{"encoder_arch": "convnext", "model": "contrastive image-text model", "dataset": "larger renderings of crowded toy scenes", "train_examples": 90422, "image_size": 64, "crop_scale_min": 1, "horizontal_flip": false, "tokenizer": "word", "vocab_size": 62, "loss": "softmax", "embed_dim": 256, "encoder_isotropic": false, "encoder_norm": "layernorm", "encoder_activation": "gelu", "encoder_mlp_ratio": 4, "encoder_inner_norm": false, "encoder_patch_size": [4, 4], "encoder_conv_stem": true, "encoder_depths": [3, 6, 6], "encoder_widths": [48, 96, 192], "encoder_kernel_size": 7, "text_encoder_causal": false, "text_encoder_width": 384, "text_encoder_layers": 8, "text_encoder_norm": "layernorm", "text_encoder_norm_position": "pre", "text_encoder_activation": "swiglu", "text_encoder_mlp_ratio": 4, "text_encoder_head_dim": 16, "text_encoder_fused_qkv": true, "text_encoder_bias": "all", "text_encoder_qk_norm": false, "text_encoder_layer_scale_init": 1.0, "text_encoder_parallel_block": false, "text_encoder_inner_norm": true, "text_encoder_positions": "learned", "init": "xavier_uniform", "residual_init": "none", "optimizer": "muon", "muon_scale": "match_rms_adamw", "learning_rate": 0.004, "momentum": 0.95, "nesterov": true, "orthogonalizer": "newton_schulz_5", "adamw_lr_other_params": 0.0013, "gradient_centralization": true, "ema_decay": 0.999, "max_steps": 7200, "batch_size": 256, "epochs": 20.4, "lr_schedule": "linear", "final_lr_fraction": 0, "warmup_steps": 210, "weight_decay": 0.2, "adamw_weight_decay_other_params": 0.01}
Rows from block 3 of the image encoder of a small contrastive image-text model, named by matrix and row number. Rows with one number belong to one neuron. Each number is 500 + 50 x the weight over its row's rms, rounded and kept within 0 to 999. All counts start at 0. Numbers have three digits each.
After each neuron's rows are labels from the 100 images, of 14848, where the neuron reaches its highest value: "peak on" is the class under the peak. Only what is clearly more common there than usual is listed. The data: larger renderings of crowded toy scenes. In brackets: how many of the 100, against the usual share in percent.
# fc1: MLP up (encoder.blocks.3.mlp.fc1.weight, 384x96), inputs 0-95
# fc2: MLP down (encoder.blocks.3.mlp.fc2.weight, 96x384, transposed), outputs 0-95

fc1.289:530364549465481451539584516460477449523546513501464596469418521442530368485538421482590496535455604441490474607495537545565483411459521488470475496583486480470555475435421573555539514520460527577407512465545561466474474463446556466543515528441565516484476547570479534500480542472486509505
fc2.289:539403482453528536465508530421406434397586534484512555568490519515526447496532534464444426508454522538512595546460521464578504434490476517469438460411472468497599511498482452504446524500553570452518494507463446486496481490478516521541467573532525465465397579518436605576555480402612430500
peak on: hammer (62 vs 0.2)

fc1.20:529550486548444560462487527539472566569426430476482448577535620431492464506460463519488465522420535513481612492520537474436455436516447502538491516507487559571578561459502511284476481538515366451503580490489498506522468533578508478427504476497508489513488524554534549464450526505540462540
fc2.20:418508580518519553455487407548568464463540494540456500526418499536478547533557476420510576537498487503445485365491565436518469498490507538473459535567461474363545530452562541568548582456450509471448487495496541506561365534430614470489487447509528496480493496557424518571537446460545447498
peak on: house (43 vs 0.7)

fc1.44:527450506519491551583501497446488494540471432539480577547481503428456471412483482523519497469473476476519468485411351510453666479599522571488463528493532564541579513493445517545505436494547447539445596457585425534509524467504507510524476521473440393521502458601550470450556558534462496450
fc2.44:470473450464541454509469506531435572534461630489540480454495491429507470453471352500566520449478513473483406514448493510543539474511525591532518557436569537564583527454509584424526476472547424469501551474483405485447524504510390538637445526470485430450496546471465501578527493562527472471
peak on: hammer (34 vs 0.2)

fc1.248:560398526515454546505510501488423452532514420526493502446485488492501467479537425505580433523393481447525416528531458438592548441564517491516478444525492469526538506453518503550495425495530525511518583379516590571558476448438587497541622597527468435537429595497536466488544437532526501466
fc2.248:540474482495485555514462564446444472527559488491512513492565568458562485507487494474462496471476516530540489410478504469508450464477523486497510626393554471602510508447510524478456480580428492458480490472548426491537631534488538569575385527471625563526446443584510427522574509458464407584
peak on: hammer (32 vs 0.2)

fc1.197:481380478458521535520562514356433502492467518516523681433480507451491535475426543529500416516565543476520545437521532496540560452470470503529442440501426518527503544527447524490570532511483493558522556528497446468408480514517513533661588472516527427519460524545421522462491474515442524506
fc2.197:523492396420525568514527489541424520461453509408521473432468576560562513453501441517538542569481555472428469537508469479545455400422436551523478423387441454479429553528474490398533479467505480542483469572489502509584514555489470475576527458537507503514425458458549486641528559525499421481
peak on: hammer (40 vs 0.2)

fc1.46:521504451502611475508509558512563563449461467469485529527531539441493503427496475449457506511428518540493508463498412445468488436473500450526496403545429536504552570462588602487642493576520479496508480430429556546537540532485501455491573397528535498443445544557484502483560476567563418372
fc2.46:555374461551511526493566436475569489542556464501470605545490436569575482577501476457480603512543434448519596476408564460503512434446522500540481519529465478471562450491483509530475470453447599499582450493593449534509602525502536556463517565552595475532494496560580556518458547489544497481
peak on: house (26 vs 0.7)

fc1.126:600538456519544549588473604521530508511495521447494510446460471460485377472529530517447492521568453465473531561496483519482517442473440404463508490538467422520487557422495524510524471505473450530460466592507486453347434472499544512504461537539563477557468613590547469561498457462429602585
fc2.126:562472552492520513449539487471531539502508537484490398474564448456567496449517626453496450501523472525505571492504420506548444587481537532560474568429485438415490481426445402453445450529459452487448551464474415498397503555510462399608515530428515496514476530404577579504567488510536524538
peak on: hammer (33 vs 0.2)

fc1.261:519379512577571432446535601434480495556496449546542511410451466483523465542551485450544462475501508500552439516452526447566458527546511410449511558527480519542471547510432527510595494544433493568495581462533464379442455484483603426561549564477507468543379523507523519522507516559426472493
fc2.261:502442455503492546477523522473468425554509505432501511544514437490524453460518575520414502514531517545508549516446413512572558414498539600535516492377451478565543475522544509495500573519519547474560599499535469481475553462474450608581450576578514486482453518391467591472573452489538410602
peak on: hammer (28 vs 0.2)

fc1.85:532542419468532432510482571506485448441440475513544458530521559449422459475490460499463393506485492464514577489579508559522516470510458596547509476444484504491478546412615520483541472518538313521521508623496559586531517483441551486402511436537527491518503485524559480434509580573480464493
fc2.85:539522596540540539480493434530506505508531449571483497535421493528594503569495483473413548492515414535447448411449476476490452467495510477562526509495472429441541478594448458462476528517527411555455524545551497452525493645547405478475543485582499458372445497495437493514580555465596448455
peak on: house (74 vs 0.7)